{"dataset": "rosettes with rotational symmetry", "encoder_growth_rate": 32, "fusion_encoder_layers": 8, "fusion_encoder_bias": "all", "fusion_encoder_parallel_block": false, "fusion_encoder_connector": "mlp", "residual_init": "zero_last", "optimizer": "soap", "max_precond_dim": 1024, "lr_schedule": "cosine", "final_lr_fraction": 0.1, "warmup_steps": 1080}
Rows from block 12 of the image encoder of a small model that answers yes/no questions on an image's attributes, named by matrix and row number. Rows with one number belong to one channel. Each number is 500 + 25 x the weight over its row's rms, rounded and kept within 0 to 999. All counts start at 0. Numbers have three digits each. After the name is the row's rms in percent of the matrix's.
After each channel's rows are labels from the 100 images, of 14848, where the channel reaches its highest value: "lies over" is the class under the peak. Only what is clearly more common there than usual is listed. The data: rosettes with rotational symmetry.
# conv1: bottleneck pointwise conv (encoder.blocks.13.conv1.weight, 128x336x1x1), inputs 0-167
# conv2: growth 3x3 conv (encoder.blocks.13.conv2.weight, 32x128x3x3, transposed, each kernel summed), outputs 0-31

conv1.122 098:496573513485487501475504431485487478524458507567470517466509489496485464477483523478504500508531475495480511491463522492539532509528500537491574516470505526501475506476530505506519510566541478502510534458513476477519489494514489512536496470522524484537510502464481498508479493458481531448489527485520510496494529491521508540514523518509508519510521526509508513487521508511468506525546498514491506504450496472508499514503537477499540519470509505457476494515471526518500512510498519513546493498500481476501
conv2.122 110:508510555480485536508481502479519513467471499480464554506485504478516462485471538498459496503481
lies over: rosette

conv1.28 108:505495507499496516508515486471517511448537448500479507503522461498460511480525516513518519484486558542494459497528467482523507529481472502530492499501519479462488511539500468468528507504456515509462485513538521478458511552441475536463513516470480525495524481538487515486493490488498484517512488500547503546496494477504470499484486478473484502512458492498522474499471511530501535481463518481495498524507498534457478491497511523495488516498470542448477485475523495468484501527464477478480507507463491486484
conv2.28 109:465470526505495474485513459515480481474461506480465507466521517526446480517517497475498492492549
lies over: rosette

conv1.25 085:478454536484509509470517498513474478524509540514537508500523488504529473508523518515520491503514498505501461500486511513495486542510530484495481503491461528510509512544512505506468476516515518473496528524517503471500476509498516474545525517497522515530453511488547498516502489498515533542539491526481524467490511514516498517493523521505507427535534489461490509512524505519481518493470481506539522513499460511538497514481485539516494506530535527484488537485529531515499495480540492457464493521495472494528
conv2.25 111:487559496528471493499484518473495486488530559515526496482533528516528521493500522449501477507516
lies over: backdrop

conv1.123 101:486500544467476527496491499488481499477495486537485473491474510482482501510496484477477481466498498504532498513477527528497458529465515489521539469491506469521511488520546516524468458497454495445509496545504484512500474482507507544531482520517531443502524480501507536486492477510528509487531520514495498479512515490512496503509462518461474479491470501531485485507484507480511487487478504507504493496490517552469481510461475479530490490492515450512542512521521458523525519515538510464488434514526529515533
conv2.123 120:523479507521511521514492517535497530522533499533506501558466480462530502488455492546495519497521
lies over: rosette

conv1.68 099:491505513486534552513455509500494525458515518444514494492545528511526510533463501467534495526489501475502484529512532453472498491485458447483519521462484513465495533490530523518499508490525479493500536520504499513490452485487526495485542525510523485514512490472487504475517503484511481530561466533448492518545484527496514506501442494512515489476476511491498429484552523491506493512503452504501504471528502468502469486500501493505512558526491502533492480476482498479497525480478488478502542499469520530526
conv2.68 078:500502531484508455517508512486501491483510505483505467475495510532426484527499549513472509495452
lies over: backdrop

conv1.15 101:467518538447483475467537494510498468528478544481488478481523500504526442521513498467487532533550525539497499513529543489527518509513476556492526489503473528487472476474515531505517513524505486488497516471539464449511520528494481529505496511536468509492500538488495490515512503492524466456487480542447460500474483520452506496500501529509507512503448495484497488527504518485480456519514501488492439565509515557436497477475473494528495523523536502522487496448511512499540511464510489508510514529501510494471
conv2.15 098:513449517492512516460492529532513510478506489498490508479476472494547523520479475538443525489521
lies over: backdrop

conv1.22 109:501515527522519504487525504486522486510469515454511510495509506496523502476468518508521519518474501492490497478526473468483501486507496521513458505456449536513479500471465507508509500500510539500495522467516487498490524503503554453491522460500513470531501523493500499527477466491523493515503489531478505502527524477516500507482522484454468491464426548547490502463502478482475500525444522510521524492536502547512458524461536469515492497514526511505509534489510491477511533514495427492490487522528523520505
conv2.22 093:486468547552475561497483527513505502485504512508482539529485485469514501517496488500451526491495
lies over: rosette

conv1.63 100:502485489491497479457521539500544496467517481508450512514494496465495499496521509494517527486464521492500524463522543503467485475502513500522508510501488463531456482512513489460471532490496498540486500479473505509507489529501514488534492530486476502482520489525474501496479491509509496512474519553518492538500499474493498486516485508496518520505460518497503498548502446526508485537509494528491498531523522474475477476477499518504509487489464503490501495522474492489502529512458482522514474477500540513460
conv2.63 090:486514549539498486506492510530479520492502491453471534494469493507492473539548494467507487462473
lies over: rosette

conv1.114 103:510475530497503459529504514485472491520513501491501530493474513518530545519488491507493451464498514505486536521491531543477496477482535501494485521534499471490545485538529538492472490499495510518537509506502486489488492469534531482509466515480543451485474507525553483474490476532564444519534504548515492484519508455543487483456487495454490525498518489484470517540466480491498541480477506493543521550513528491509507501473506504501514466524493501503510499488512465484522483498525502537502480534499548537526
conv2.114 096:493465531519499570512462514557498514489526524516489516526466484467518497496478504512515530512496
lies over: rosette

conv1.92 096:517515511476479530518495475471516495504484468525540474524473532493496497507549467502493490526485518485531493523483443482509522516506485489500495494513537525470503545504495527463483492464515476521521488491521487507499511463515457507518487516529501522537496521504477495525518545486502477497496489494506523526524498485488496531455485504471522491507515475507491525506491449541477469499475548492525469503532463493486499523521482520494507479452490529485520515480550546481498515475500465525517513503530493523483
conv2.92 127:511528504515516478511487544487513515521544489486525497471489511481576527558493491487488499488515
lies over: backdrop

conv1.97 100:516517532521478493453508466497527543477471482506537500495514534516502515504538485522519487533504479554543484469507483521521531499517484515527489506548456544445485546434502548431504440476552515516463504507542525515495479467549461508490500487492484522531498552498492533470473521508495568486458466497441523501510480534502528485501525495536491487502536521491505473501531484505460533524501491540502519513563472478518462513477531515506500491484518504488464480521473498510473488531502494483492490492517541519515
conv2.97 095:508505466531511470513490493554481526529526499510534482481450539494500492513531459463474489505494
lies over: rosette

conv1.89 106:487516520517482476536507468496434444524530518571502475504468493514528534512481479528495476475558466504469543480486537547525503513515508487507507497515506531520552484559502506551459494521507497521521510487507464452460530472497512468538499503508498491500502482475516482467517467490488510545504524483497519505501536483515499493487504505475536494516531514495512575525489469521497521471504480495500528513507502464531499486505513537482499509484496504528506502514465487536475489504463494513529493533533479483473
conv2.89 097:491537533481502564473501482519466474509485493474476545494500468485500481543529512484515500534490
lies over: rosette

conv1.98 104:503500499517509487494516500525478516498514489526517533499518486495507501518506493485537502473474483534492482503473515460461485515491520490533530468470473498507495515503519527512532466488518536513485508522476495527496539502457508496490503514495488497473482525512511504500523464499523525505527514470496504495496469505446524493506538476506481498484508496518496553471486479502500470477466514449511506496472479518475515517509521449531479540477514499465547506527488500482533516487491492483514488491508512469493
conv2.98 115:506527518550491537497486536504517529525528482503540510547488503472546481503487489548490507478496
lies over: backdrop

conv1.66 106:501484536517451482485517498513502488538475493536496555494512469515481516519532463483525491472497496531507486475516517484500485507484511479501536490485518489515493487532499511502471465492512481476500470485492501515523514525494484471513510531531456496493457529494515544499518512506459530503512456517508527522563444545520516527494453457556448475468462506477545500450523526549486521510534517514486519512547520541472502450512454494511532499541503539451478453497482525477486490514497508499483516498457501530519
conv2.66 084:514481500498500529521530488433518468509518534530530483518538495528467530481474523492507464500489
lies over: backdrop

conv1.36 088:524504500483498517505440497500482492507462541506508476507487491468517479438463511452524495508512467522496505536479478481484499533493507522523506450443481518486504515494496466529487470491511530492502473480516524541523465466474493504512508506496498518503497432505504496491537530533483510478490481493481491485492524472514483495471470490549502470539504526522493536466481476517511502473480496557467507475476517479480485491471466509496498491447478482481487482516507501519497528485529504484488515488473471495533
conv2.36 118:543456523512516505529491486528509503505503513532495496553477513463529513477439501535497486520502
lies over: rosette

conv1.127 098:488501488504517494500502528471506485511461480513467545493493486502495517481489537512465545485504524500479537527514541503502484462513462483559510533519520472520514514509504528500534495545508522524488530492475495506508531529493516474462513481519530490461480502508480504510506479493514512482513512502527523502528488494520499540515515528509504509469503509521489494531470516498472512543523507471504542543449501459501491450453509478487542493495521516479511502470554497469523545511534500520478507509466548485481
conv2.127 108:520506514503483499506489538475496514506563519516519487451514523526564518528489506480487470479516
lies over: backdrop

conv1.40 096:507492493508467491509517469486506521488520450481518467510518543523464538512487526545532490498509486512482482477460471503500500506484497513492518502494502481484518501508471475510479478540475543493496499491484475525479508507507484497503491503506468491491474456535530476496521472489485492496486518520488541481541517435520501488492511519463464525442519527433454508480446507487457483514484484467516528507511531471503540454487483475480522519528497521501527478498500500467444495455501522500473475472455477492483
conv2.40 090:491500534487493446498518449544502504507486517526469558482485507513516455502520492496495495479536
lies over: rosette

conv1.93 085:477479510472499460557503500520483500480492508500506484463472494471566495497493522468487514532440491484439521564508510513514521463525501476507467515470497453488488485436463515482510510509528536518501541517422474468503531481498473498439464524501493501497489459502501522506453475496537472510513468496529443491492533495481509545535469509500479528474484520516491478491479560477463495517517513525485536518445501478504530507484508448522512507498492512476463499507473480495497494495506545499489511502473497489517
conv2.93 079:525484498543469480481515519471508528510533491496518489506564504518547536520535481490489489473481
lies over: backdrop

conv1.50 093:484499518502465472493502455517517463477481532493497494505503508453517513480465502484490524511522523485479511482500510488498488518516517540473517485485484524518483523504484469507453546544535489474495492452550494442494497532516464467519530509479544538537508512505498493468479537536538544493531500509517469482478510460485490470523545491543477476508536462489453504513499454504501466520526534535484502467470496495468502551548502538511505495484483497479501522502438538469478480453470501464508490502528477472528
conv2.50 106:518443525517523512529483521515533504480496490528491486525469484465536513515468504554491531509524
lies over: backdrop

conv1.43 093:484484486484469539500498522514521494476474506522481439453544481482506483478513486487484504513471519480484529461514521503518504485504465524496495523454508483479483509524483489486497560545503475562499505491490457491509528535440515508467475477497509501500503506496478522492494508473504487489487521500466491487527496487478509504515485512516473490522483522494489502539526460476490495521516533469529466489498538512472486475530506474484499512497476512488537509497482508523490555505486455500488462478484504497494
conv2.43 118:516466507514485492504475529473508515494532481494514484453512503499582524542502494506465485477509
lies over: backdrop

conv1.84 114:492493520487515487517478493493493500462499454463501516510519483521493495492499519517499504517491472545511507483515496511490526461531508480518503525533503477489482531498488536477518480489516500511514511509493500492486474440524481526468500491474523463476500491501532531511504516539511536501503518503463490494490472510463482429504470483518496492504521475523503484471483505469528471493495480492502462482470520456475507510528532491509474492509473480533502518546504477503499488484519511518516501512515512469484
conv2.84 093:477531525547482544504493485514483498529491514464503514476531535454489480490544520492475518506533
lies over: rosette

conv1.32 105:494488510514501460498482491547482490495495500513500511520482530508510507503471496501483506499512463478480513501482473520535508487509503509481461529467467497500533501511485529531443489523508532488552520484482498502514494479506506436499490493521461501476507536487530504499511486545507506515530492503526482501477500505543525514551504489505501528471520469512490521486472512492540547512533513460490470510532523475524557496457485497521535528535475502499506508473476508533525488488521524542526522527489521521514
conv2.32 097:460536496480480468506541504435530480466518510502506526492524486474512499499520550489519497476490
lies over: backdrop

conv1.80 096:537495478533518466483513519503511497524539543536488461490511493493452491489520498505499551445524513495524524514514509493483449475507499489476515540502518471494497522508546511509479525478465497554542498504467540517518502497484509532481525530493527474493531507507572532516484488535453518494522521470506530485510485524557500499495506478482500484492521533530501504502509535462516548502507512513521556504482526456522487537490497510458519523522516523499530536475493437529514493529501500500521512485513476490505
conv2.80 100:473459549550477528486498503548490483489498493497494517572497473491491496517508487531512515501493
lies over: rosette

conv1.124 110:511505463503501495518471513496489463509486521511487489475540475527513490518483508497494494494577508509516509504471527479506495509520477493513502483515497492480528491504501478571497508519494486495502510466512502486487524507473482493506508481492496525517491536487442544521520497459473554497495540501523478519497506495509517555530532525532497480461540489472493518540500484497488525507545500488484479493536512517474488496486481505543510506519537503477561505542509571502495480485477458501487487502480505533527
conv2.124 099:544462502497496533523497491486555488535514502524506475505527540498475548520459499494486490503468
lies over: backdrop

conv1.33 091:505508550453513464468471508487478502521492536521540496502484512489534469504488508498479460510525463480491514493501532519486515516522516484512533514464494529512496536490543515506487455512538493507528518490514491488508480484526508532500496509564467537507492518534542519513502510510497460497525475464519513460510497482498514479492537466469463510490506512527483511427539527432496485516484552519491545486487492522560541534479480505534484498518497491502507539463481482500516489477508532499523523524518474459508
conv2.33 096:510536484535473492492504496503488486497492542506505507484573512525532530471530512484469475514541
lies over: backdrop

conv1.44 099:482466464512505478465538577481509478487504501467518469479473500549502520554491490514460505482482466457499479496524520469486521486498492513506462503457510490505490543457494500515511500463511518525488505490453488477478519488510515520465520497492532498499510447477454494460474461466505484525516505496507496492525497483470456500500471513493486496505482528506501489516487492485491495488478509499514486475518489504465459516467500476457470486536519496502499510485503453527484507484514455532525485489504491532500
conv2.44 103:502446560527479487479511524514480515476484482508512515468493518503441492511471494502461509495467
lies over: rosette

conv1.87 084:472548502525507499492451462474495510496491533534531519494466506528479500504481505492532487518465461504515472419495477521511508484496505456492553511486473519522484504507575549504475482512494465511508487457538509517475465506501539506553495540553471533510517508487469480496472490473493499512484461457495435477464519458502535520542537509465459533479511523493475515486521506462501496498504491504472528489506446498515521474482505463487517505496490450482513479478507506528480496463511479458501502485476516470532
conv2.87 088:492544454556480477508451526492502513512509483476510480455482502545539496480517502499508486498502
lies over: backdrop

conv1.31 108:486487535492492504521512457521545489492499439484519496507488509521497507503510497474475500498498524520515547498507497481484500478498462531512494514506504521467499541530456516500511488510522463540523507480505535480517534504511437457499549547496487493531460490497511509477467509511490504501460514495516497505487522500494480483505485485503492508488509491505478519511441478549475478512528514500449486483484535512455494519497513512509483493492468519475549513522481510482497475497499470464540469485514491492506
conv2.31 117:498533463533495488489459546479514477507475504498510471454504539498463504519494519527535498519462
lies over: rosette

conv1.20 105:490484488501485519540513509503522484462499483458508469505528506534486514504478529485479503483482476482468530528543508498462505430490449518507525503480501462457489468494515506526544494500479500526473507471451530512525546483473521485426544530481472465498475504479496483478521480482475514493518534487452542504512485528434514542459460521503507485512483438489525517492491524512473500478454466519522495507497500469506466501473497502489494512500472489485511544519515502500516445554503490482482476499524503514494
conv2.20 124:496489524494511481474490510506501493500533512493513482415499528530422489499499495493476510511490
lies over: rosette

conv1.90 095:506453523508531531467453513492481496488511543454556514524509508500526509533491470499515446515477446474482506512473490481476493530507555479475487493477492544580461496466492514478528446474492523488515471511506533518490462495497529504537495512475498520532487511496483556521471503524487520502474461507477476550545526493517479530538499496514473504512492496514546507496547483501513501510542502490537493482507452461496483518460531462510535494491472502502501546531528496500528518511502480467511529482470507510540
conv2.90 090:544484488489534511525500510505514513496485512484520493560489489481492525506478514560521514552461
lies over: backdrop

conv1.55 113:504498481479502539516487478494521502501515473512502510499533548503468517535523508467463502506442454490500501490534476517512529487494512503484501540481559523458485486509467486545528449516506454521545535482492493505491505493526476492505450530555490495432488492530534462465519506504498469501534506480480503475486487480512508495486492531499554533474491507491488527487510502496520471493512497496490483485493493545536572467521503498464521516502506484540472513537485496451488444481505514502511513487518498532488
conv2.55 092:488544536497474528461494488503468478488517507464492511486518525469528467540516535509462472521516
lies over: rosette

conv1.46 082:497503494468540499517485529493445486470480487541508476493489532514532469509419511495496476493506478517455523450494545544473524475552478474501525526495532513538528540471556532524503477528536497546506517484495472503472456464511533497489497490530487532500515528496525549484503499514494490514528500506526493479467468494501521511511534507503479486505483527493505517482477502484508506488493535480478511485459524517527508490494517477515521509549504501536493487482511513498500522495488514500474516500467500452487
conv2.46 092:498538471510460526505494514517498529527508527495540471489550525520546529488528510464482488521513
lies over: backdrop

conv1.61 083:505503503466507475497510507499503513538482505518507521501469525497516482503515528495515494521526497521525499494522501480510488486495489506516471462506500555502481530491538528476495469459489483510445531499546502514474480529530503475506532507486504487514466541518489512488494482489508515504501494519522505473495474504506487475518518469484510482550502508522464516505484473505514432486469483497487491465464468493505507492513536533496481490463500474469486485511482511478525516476516499476502517504490540464461
conv2.61 108:528420525502545519513512498535519517507502486505487479515466476482522500513478466535491518486485
lies over: rosette

conv1.126 101:501502529504519512499481469542490534502486444490521518481492475489482500511501559495553505515461447517471482541529450502530536501549495498491472534481516495497477513497504534482518481548522529501540559527517520518509488494483449495493500493463491477528516497508484508500485514507526473476483492506546481547498567488515486544528483513519517536520470533534506484514465501546512501516479516513506526519476484460522550484469509469494520519498480519478470481526493512538545478519456495531533546486531512501497
conv2.126 087:506495534553504454506483485477475510488521483513515510508494488464543486550528518514486482451481
lies over: backdrop

conv1.74 096:508519501534507521492504484478475493504522471539517482509519504520457509489503489523517508518483512514502521486512469524520475487505491509497488527519492518491497488560517543496488501508498470492519499462509505512498513506478477471501456491537504508469431465537496506517525505512504456490547487532523508471520429507474514487472479491498533484527480483501510449495460549486504515464463510502489491529448507494500552513495482501478480493509494495494442505500505494480535522495498459486510520517494518510456
conv2.74 107:480458516511504506474501473502491479525511520510439490510506478505568482552515503530484500495525
lies over: backdrop

conv1.72 110:496470520525508461506524494507535476472467482501493489471552445523534551517463525548552498530505481476480509498512470497509514495532485499479446540472492492516503454523449494538492476533498501538499536494505515476487539505461470452494536492491532468546495529511508512496483505467530478495510489533506535505512485494508496512488470507474503536505462546483488488510534491529471475516483513509529505538528488513494464503482527509510480455481539501490532490482528531493505515542492461484485495547526490528449
conv2.72 088:521483563548464548537499528510485504478504519509477551487485509494497514515500496486472519496474
lies over: rosette

conv1.118 100:480520488492502478499476498469468506545531516533485495519488519497521478493507480510512512497509523457458466453471525520546513497505502473490500487465466494481488488500531502502503529510487511466486501449495486503498513535471520508496471528527453552450480525506481508519523496501507510537489446506514456502488502541494531490529530500538496519451463438490503474521524496546524492490530490501465450532495517504452526500564505487540507520521506484488468502501483505476500466495465522503499510518490499508508
conv2.118 099:440527538493502479487497494492504471484445505470488475494532507515461497523508556512505477484498
lies over: backdrop

conv1.52 099:483516487459469521516545495498489494493457503486507492481505485516503510508520501469465501500499542515496489515483493506538516509497511493475532479520549520543511494510511505492475500515501467462518529498528470478499515533523468505510480462541475499479458478499503557517509491500489497481520473566493524543525482480500496469500477465495508492486506471446489498502479505504514514501490457477512481519519530518481545471483519487546512510501500516501449490499471514471542532462511504526506480493508531504468
conv2.52 113:487469509511496523505510472479484500531507494496450496525509468515581490555512517497488486482486
lies over: backdrop

conv1.26 118:541485461475473517493481537511474492524522549497482501515563502464516502477504529498515502515532518513438481512474502514518527544512550517470492498486487526509453445493517442504519507529496531470467488514524496496505480523460549528521460479503463475503512533533468535513495560520450524525495520462533504496440472521486488481476516480532469466557489492477521528478524509445498465477489514492458495496473469529458456492514526525515456477469507493493531520502505514548539470498494481510501506502485491477494
conv2.26 102:529505468515483474556520545502523481493500527473524504521490500478457486506490522531498515500440
lies over: backdrop

conv1.18 104:507497504505503544512474486515483516517493529473536456525541537482526497494501516505493513539496528452497516486461504523516525490518477496475479502488500512537483498484522532487496499543513476442516490492522521476512491528499489471525520522470504451514511504488508497498479536483510484482515486533475480475508524512485493491466493533524543484510470544522455504516528503501485537509534499537486521509472528475544494487518518478539519502489501483542449488508474503504489523428515526514542521496517484490493
conv2.18 124:538537521465510513538500495497518523492487509498492532561481507445550494517471507497488484508510
lies over: rosette

conv1.81 105:481480551482507496486529513483500548463469466497541469501479510481519518518477489469504503479473521524510482479516532546478489494480470488537495508492484495495543555475472527483530505505527497532473516527478500518499502509505489486461522544527517510491481491525491490488510498503557481494534488431505483474478484513485498511504497500479501521503507489516511541536532513525508469467502530491550492476498502528490484486521489473470512528478524503471505469516522484510451483519477478471445493512495479481515
conv2.81 089:527539493500496493527488534458506464515560514484516501465521499494543497528479528542492524489495
lies over: backdrop

conv1.48 090:517506511501511472513489452492504499515501481514488509464550452495500468508493471530477465511544490531456541513481498514488526498517480542496545515515522482543491474503530484518472431514481492521524489477477484486520557508477446531481519489489549511500525485478533486488470516480534450480536525525478517515501479466511492512488488518458540507507483515471484570509460507527476520495479499490514493538490476495499513464490507514479517504495516524506534520525519526524478530483485469521471501518504494493490
conv2.48 099:510475575517475516504499504524506517471515493500485551487472502474468470490476501463455496502495
lies over: rosette